From a checkpoint of a small contrastive image-text model.
Model: 64-pixel images, encoder arch efficientnet, encoder norm groupnorm, encoder activation relu, encoder depths [3, 6, 3], encoder widths [16, 32, 64], text encoder width 256, text encoder activation swiglu.
Training: 5800 steps, batches of 128.
Data: trained on flat shapes of many kinds, plain or patterned, on busy backdrops, 48750 training examples.
Rows from block 9 of the image encoder, named by matrix and row number. Each number is 128 + 32 x the weight over the matrix's rms, rounded and kept within 0 to 255. All counts start at 0. Numbers have three digits each.
# convs0: expand pointwise conv (encoder.blocks.9.convs.0.weight, 192x32x1x1), inputs 0-31
convs0.15:182158086152193155116107179173158078159137096077181112089060137139112136094110128098143081115134
convs0.16:150092143099158137179158161123165168061147114095168122113152120062099133140100106053159062091150
convs0.17:159193132094117137146137115125121110114131124126135120059052108121149177100127105125145096085124
convs0.18:151147144067089108150104075141122159089093153113133150179104074174138146123105103142124117078127
convs0.19:105162175083146124088143144124200085120120133138068102083170115127108098097152154130091102165097
convs0.20:165143142109058143152072075109110065150128151098132103090088128139157131157147079089179163139177
convs0.21:140145133073072158171088134080162120098115170151133147140123121101118099187151164205084118185151
convs0.22:148164156105155177120131096090113130119096195094168178119070118117171122124163090132129109173131
convs0.23:163147133114131086209139103108104131123114086066120132116143113082067148147132185130149186095151
convs0.24:061097110147098167168160119163114086095175127104129148157200031172139092117110144179176109149140
convs0.25:163170095175088152109133135115082165186093184117114159156150072156112153099155127167175129134130
convs0.26:165185128154102131104111115129126140162077171157149191112091070134104181181121097145148076126088
convs0.27:153135141131065099127192123069134079127156148159123130145160123154139142172128076131080118141182
convs0.28:150175186122183079063155075125146157137068116142132133087118097125132172149110153116140135066151
convs0.29:131128106112154134179166144051113175071162098143169167132152118157132159137152151111112093107129
convs0.30:170175137148118144136134119109130133145158151141078081099115091150131132124165106162077127071129
convs0.31:093206083103176103174200057143078096104173100092151129178126136166139142109107133175146113098161
convs0.32:106107104108124111106113100062143158141153115156068107110073136068128165111112088103102101070163
convs0.33:108134143083123125199080143163141124182149156160104160097155151103184194141208140147085121101089
convs0.34:116098130114147128110138130091143112127180172117173093077099163100052146054111108109185100142128
convs0.35:123137107175105134168193139112079110118151153120209153106178146090079174158173122141133165101101
convs0.36:144167106116119173083130131102168177145141154114118140088091081136086128175165119173185105100110
convs0.37:114154123151167128169168117067094130128165130120174143151151082111103112131111095189086095102088
convs0.38:142118112164115147091088146121135122164091165082159164095149126113113140179097110163154094083122
convs0.39:119202142198122090160143101110115116121096094085184155106134128112097134116143115149128113087130
convs0.40:146212111136127182140195164133140162125120182144154191126128073100093157142102103139080105096144
convs0.41:137147090117187133194122126136143171118149099102187138094170076092111125087110094132122160162152
convs0.42:140092153130125064101115129084102088160160160154169094121091123122101113155115153162090114141118
convs0.43:120081104153109138213158161113122143141105064143096076123205082111086117142154169155148122124175
convs0.44:117099123086111185105101124063109149101209132093139071120105136123118138084125065137070147081120
convs0.45:070104084129112160172135083179140169138136145101119144067132138128114146167134118122126086130073
convs0.46:137134138187119115163151119137139111106178164133142139142175145076154164118107153162150148177104
convs0.47:102172134128186092178175052079100091101112076060074095128133073130155110067136187123126089112167
convs0.48:122152073131112100131118045107110134106128135119168125173163087115112125140116122116117076183087
convs0.49:109126114106111171123121161191173108095103116120126184120063111090164141146115122120191165149169
convs0.50:125116097090124122159159112123084130142140134112112139075066105081108143113109105165163124121078
convs0.51:098149076179157104180136062158066169126105108083146113139128169131113117085108109158163133132154
convs0.52:106102106115142059152170142091079136104114144070176098120168130137102096156119115177128086134065
convs0.53:137121103168117078157156112149133152116121135119129088186134103192078183145167071122161176113105
convs0.54:131113171096205104148079172135143106099142117084121089126136145151099147172106100122088177125098
convs0.55:167157102140186146173076168146189122115178144129150149126086067154156152196149133130069106169155
convs0.56:196108134121198124083138125195129150130123126149091130110108141116129123089150110085136114133162
convs0.57:165120111203195204178145112141063156094099096140097158124189096108132157136134092109119119109154
convs0.58:153125119112171132133132153182140132173116100181126178114106111111157140069112107161152127104170
convs0.59:170144160076159128166112060070126107162131150158098107120163146091092152152127101116058117132060
convs0.60:109162127082156093163088060142150148172104120140152100180188165134139176145102089113184168168157
convs0.61:114097114132172140117130131095173153131095092097113136113150082176100162093088142130125149135080
convs0.62:088088122163153152159113105066120122172122118081132124155107111073134109134082140123177122114181
convs0.63:143171101155153069141103051113124128114169098078090118107181107153133188095155168140180165212116
convs0.64:154121099111114150153126098148126126183081119129105143188104179075170118132101132115154153131107
convs0.65:078168112107171105165112176105122153158126126105111069154103109143098124162125149175154125105081
convs0.66:092093090179158177232112099159102129160100086080076157144198140074097099121111153167136150112198
convs0.67:062107107128193171172165057089082150136096109119058133140169121158136107147109142120075103134133
convs0.68:128101183188120209133066138155113125201101066093134107180103074134161086113087126107161132155110
convs0.69:130151097186179170055126151131124063108082104113147178108116182117088161155160132172074098143122
convs0.70:169141112173209182088130107149140089088147160083125103175123116132143156090105160079114169099056
convs0.71:114117068114114064107133161124180121164113096150097178124139147087090123088140075112090090115184
convs0.72:120104150121116127140207151108114101120122120109128108130178173131100108136171145112144214088160
convs0.73:120061062204131075165224146109074141167123167066168148111102105132179132184091104121124142135158
convs0.74:119117160167182108157181083104074201130185121138116183139136133097153158162120143161176091118112
convs0.75:142086129138116115140125156167108136121169151132166174147107164145120162092114062126144079168076
convs0.76:129099126167116112114134159156109086193108121072091109162106096109171120119149145160163087084193
convs0.77:147149161104121092119113138091166178169204119164208106142068111161126157139153120131198144085124
convs0.78:154130078140110145189090134122106153117204065151137165118183165087154118136133089136150160118114
convs0.79:132133173126096143123112077133091080128160130126138128123158132101138138173135147126147139140143
convs0.80:111082096062131127114076094080146110133088074149128155150134086051146149099155139108133111141125
convs0.81:132135142141164101143211077118093145141105129121151221067143114093169182159129131155162095088095
convs0.82:138090118108109151129196122154140100064146157065111181187129125074100130056056150161154136115089
convs0.83:158128147175105079141108125124153146144108130187126152098138090150145163189117172174158145122146
convs0.84:109126122132117118166140166125080137074194122128191139131116178097097142122136077168138082109145
convs0.85:183117091084115097138150074128112129151172165135161136128159141074143097186149161182078154140147
convs0.86:086114105144119151137129169175193159165122154120095145098141137149138184134186117106094150120111
convs0.87:149065116185165153157130104115158066147149153172105129084153180158170132094057161158137143146143
convs0.88:134108132112138132163161128088098143078102121070157140112131111153068126140125096111156131161075
convs0.89:123098139141104112146137139145148145132101142131145158157128158078166144140167078118112093182132
convs0.90:103061112145156150109163123116158108165121165092084115110066123155139090101109153101105100153142
convs0.91:110158091127115138176103107129148184098112142119138132080104173143067084138096112122096151144095
convs0.92:132181156118112109150139095104074155070131069071168146075125113068146091112096123132138102138113
convs0.93:056130119160166116211255071088174175114182137078185171143150118081180101111131100134129096102129
convs0.94:067143189177169157158174105111088109166105158150130124095170091061142183104076132097102118157154
convs0.95:133104145173060125190153097157088146143169160122111116127196123108116084036143178147095141088117
convs0.96:125064079166093132141137077154093138174147149068143163101119118080128082111132093150096173141166
convs0.97:161084101140145119094116138125090133124135124139093131042100151114140144157115119162176122083135
convs0.98:142085124171137047146149133086113138112150162148143124132165178095112149165084142179129113177145
convs0.99:094151101128136130166125088089058101156176142164107134145171052078103142113122175116132142114068
convs0.100:081093145116137145086110161109105145148163132134169123162086148121113149106088160132138209101140
convs0.101:132133084191191141095159120124138171135159191123166094125070128083162135108103105116179076143094
convs0.102:140145151155116135109139104103125147139097169183186096098131106120116170114116165140124195100203
convs0.103:144117134109172123142122078056084163145171133138136174113140111093153104112191159108147060170081
convs0.104:151128130109164197133140129098107119139170114121151114107123126170093134158094101123121119070067
convs0.105:137141117141149101076095132177090116063081123085122138125147079107123078150109090137117100150056
convs0.106:182144090153109088142139119178098169089093123060167149119115142130123125153149119181129167143123
convs0.107:147101153150143167104095109102127131137103120127111152085159069066097126132115122146172124073120
convs0.108:173136049173151141100143194144113145168140121139130189114144050113129146152092082116162144140113
convs0.109:156133136116140147112138132067138169132215128157160126170120154076149099110138122167143068154125
convs0.110:114117113137164152030168189106162133091131132189087122066114104094170111137084189186141185090103
convs0.111:170169128138115143139148121118107125100131119163100152075111173100158118166165095166176172118157
convs0.112:212151157157182156093160116137129201193180157215128126091121159089149088156144085182120150133166
convs0.113:147153160144128126090186156129083105174159121197054079120155121130131151176105074108103129148158
convs0.114:194170168130158150079152141136188189169139119151130133132068115115075101153145127138168119120167
convs0.115:154124117180110190152086091117093127105151125093113144152124152086130152140114063103101074167084
convs0.116:141127153157165142117148114184121153142157144083110079091072108171112121139133103148145148092083
convs0.117:102114135121135152141107136128132134098133175131152108160135161159074184126158114136106180097115
convs0.118:145103103103156126156140105131091083112125154075072147149152148075092099064093117087106096110106
convs0.119:142135134124141159089180200091170199142147126109099114091090089131167133104134146146116133132175
convs0.120:143137126163161099087125110212092187149135110144144055073119137108147112139120094144111134157120
convs0.121:140124126081115100135109165118095121113182152179127136185139137089148126171128147158080096083152
convs0.122:129105197152141174121103147150176127115159127142154091171078178070087159144083131116132135096162
convs0.123:132108060124124152125137154112163106113181102100112154119121129153101104180145109205148041120169
convs0.124:066092141122197126155168170152101122144155141101089132103073104128171171126180087138123150095102
convs0.125:114090146100098142083117115118131153116093133119198099183141099133116169127107118121160134110086
convs0.126:131068099188112092121129134092156087146154131111124140091147136139125110181155123164158123110112
convs0.127:144111136142122138150126151113127107135107198094120138120174070120128116182153092155141077179111
convs0.128:150131130152107089110100092077134134164183109167128116085134115106093133163129171159111148092108
convs0.129:145101129110124153132165153094094156200151160168117151086165130059133067123164083166075171155058
convs0.130:104107135124123197115117171094109161136184107131157103154112141147092142119176087118118099143166
convs0.131:110102159144121111176121172136119110160177122123170066130186147103116095064159116105180090136120
convs0.132:171094105140096102127122148102146084180164147192135135100101189127132182130066142146138142165094
convs0.133:128111174126122108094097134071119139130063167067111100089099119126116106109080090125139019090129
convs0.134:122128160181183150120168158111053133127125126145144129151163134101109084127162093169116164093151
convs0.135:154135136118180130127136136067099170162145129120157104091210081066147144129127119099151071096162
convs0.136:127080128113124107135130088097115176133132131122137067122174139115205120121083101124085135143161
convs0.137:159210174124150156102089114142124157120097157145140137129071095124067151135152087118116108074094
convs0.138:083091079174149087146065101111084096140148134161112087111118154075089127124081141180113208118152
convs0.139:188122134163141107084178165148109144184122134157127122170115135077164086141110094152118108137139
convs0.140:145127098155109151134132079130093154192105103089116116101158055137143168128119148088159148097089
convs0.141:092102163131161178108111139072113080110092149081102090133170100128099142126131130102135132130166
convs0.142:120109144085110135116121175090122173132194110118157140123079161139087131133153095182140086117123
convs0.143:166137117127115148132119140131131200136151141123138130133144127159151160107201087121129110057132
convs0.144:091162113092120138161138108141127128132072131140136174091156087130118161115164089165073117114132
convs0.145:096137105093095091120113194131172139177143147076098134162139094130149201075175129143074154115117
convs0.146:117102101069086094136128123116151126130086114137063130106117177072092142120143159096129114178149
convs0.147:113106087124086096173088147131131166203108151071113161147143117088135162079185121132125106090089
convs0.148:058161188114163164177139157121067127154120164139169153090167087151138146075111093108163167101109
convs0.149:154118111122080151132136156143162136135143172061070116063100089126173120099123129116115129098183
convs0.150:133162118131109138146142137106164134062099130098046163130133114118119217075130148204155089126079
convs0.151:162178128145098111182108141131062129136077158097083138118109101116085114138125116193175145123073
convs0.152:112164110141117117127170131151109107139110174110141133171076169130152118177085106176184216168090
convs0.153:135129106100140151101130162104194122171097077179111136139126135089147170119120095105116067129105
convs0.154:098114170101080142145094151121107175104194147157150136109115134067114149083128088190088188104185
convs0.155:155087132115158137116107140068108142122115088155102178140138097079144106133118128142126094119115
convs0.156:140154108081065138181074123120132088092134144106118167052135170117108104128151115095132131138137
convs0.157:083123085114103071119068133144165123098102133070063182111095114098166211080174135095075119101148
convs0.158:191089080138157158125100115122179138120110169130111121164153119080135159108191095114088131101184
convs0.159:140162132137173189182077113078131150163160166124111172130172126088091168115106123152128079098103
convs0.160:077117115157161032094171131134114066144150144101174116191153140117148122174127127157120173133091
convs0.161:121145120140163090141166074123087123186093108128129146123112149164144147125147087125166116071120
convs0.162:125115160149111106152173142087124105128155113128148171173131090132134133149135138103125093150165
convs0.163:117136072126135124137134130149082107141119122146145116114117149141150142127133086097150096097097
convs0.164:082084113120225059145163161151094122095139156142121169151144117120129108144099088094121180165149
convs0.165:133152133112126116166129082102145130166063158096085149082125086115129156094095069159150107111144
convs0.166:124125112137174136166070175107124142080127100147158145099191093118144128133135108131134184120148
convs0.167:138134111182115105124142146117120115074118157084093145137152127142141115149135073099129066149087
convs0.168:142096113150107135158100191075087149133184133060116103191132189117109110137091086121127155074134
convs0.169:107117147142175131203136112119148127154101117060137093157075109083104205116122083153067167093089
convs0.170:120174149160126159096135103088140179190084119094069170082165102148113152124117090181175135117143
convs0.171:127128095115146175175088095063120084134150183073149117155119148121128092184145180171146102166167
convs0.172:137116133132132112106179124146165095174062122125103156202118105106102154092101088147108117095077
convs0.173:080158104107096137198137109135159162104101145093091112178192127151123144117183108179153158149053
convs0.174:128122179102113079181153073161136087161045105119043141112163096125105109096133136122109197139157
convs0.175:147170090127109146150135121100077142110092154114115114150135098123135163129077063138079200073133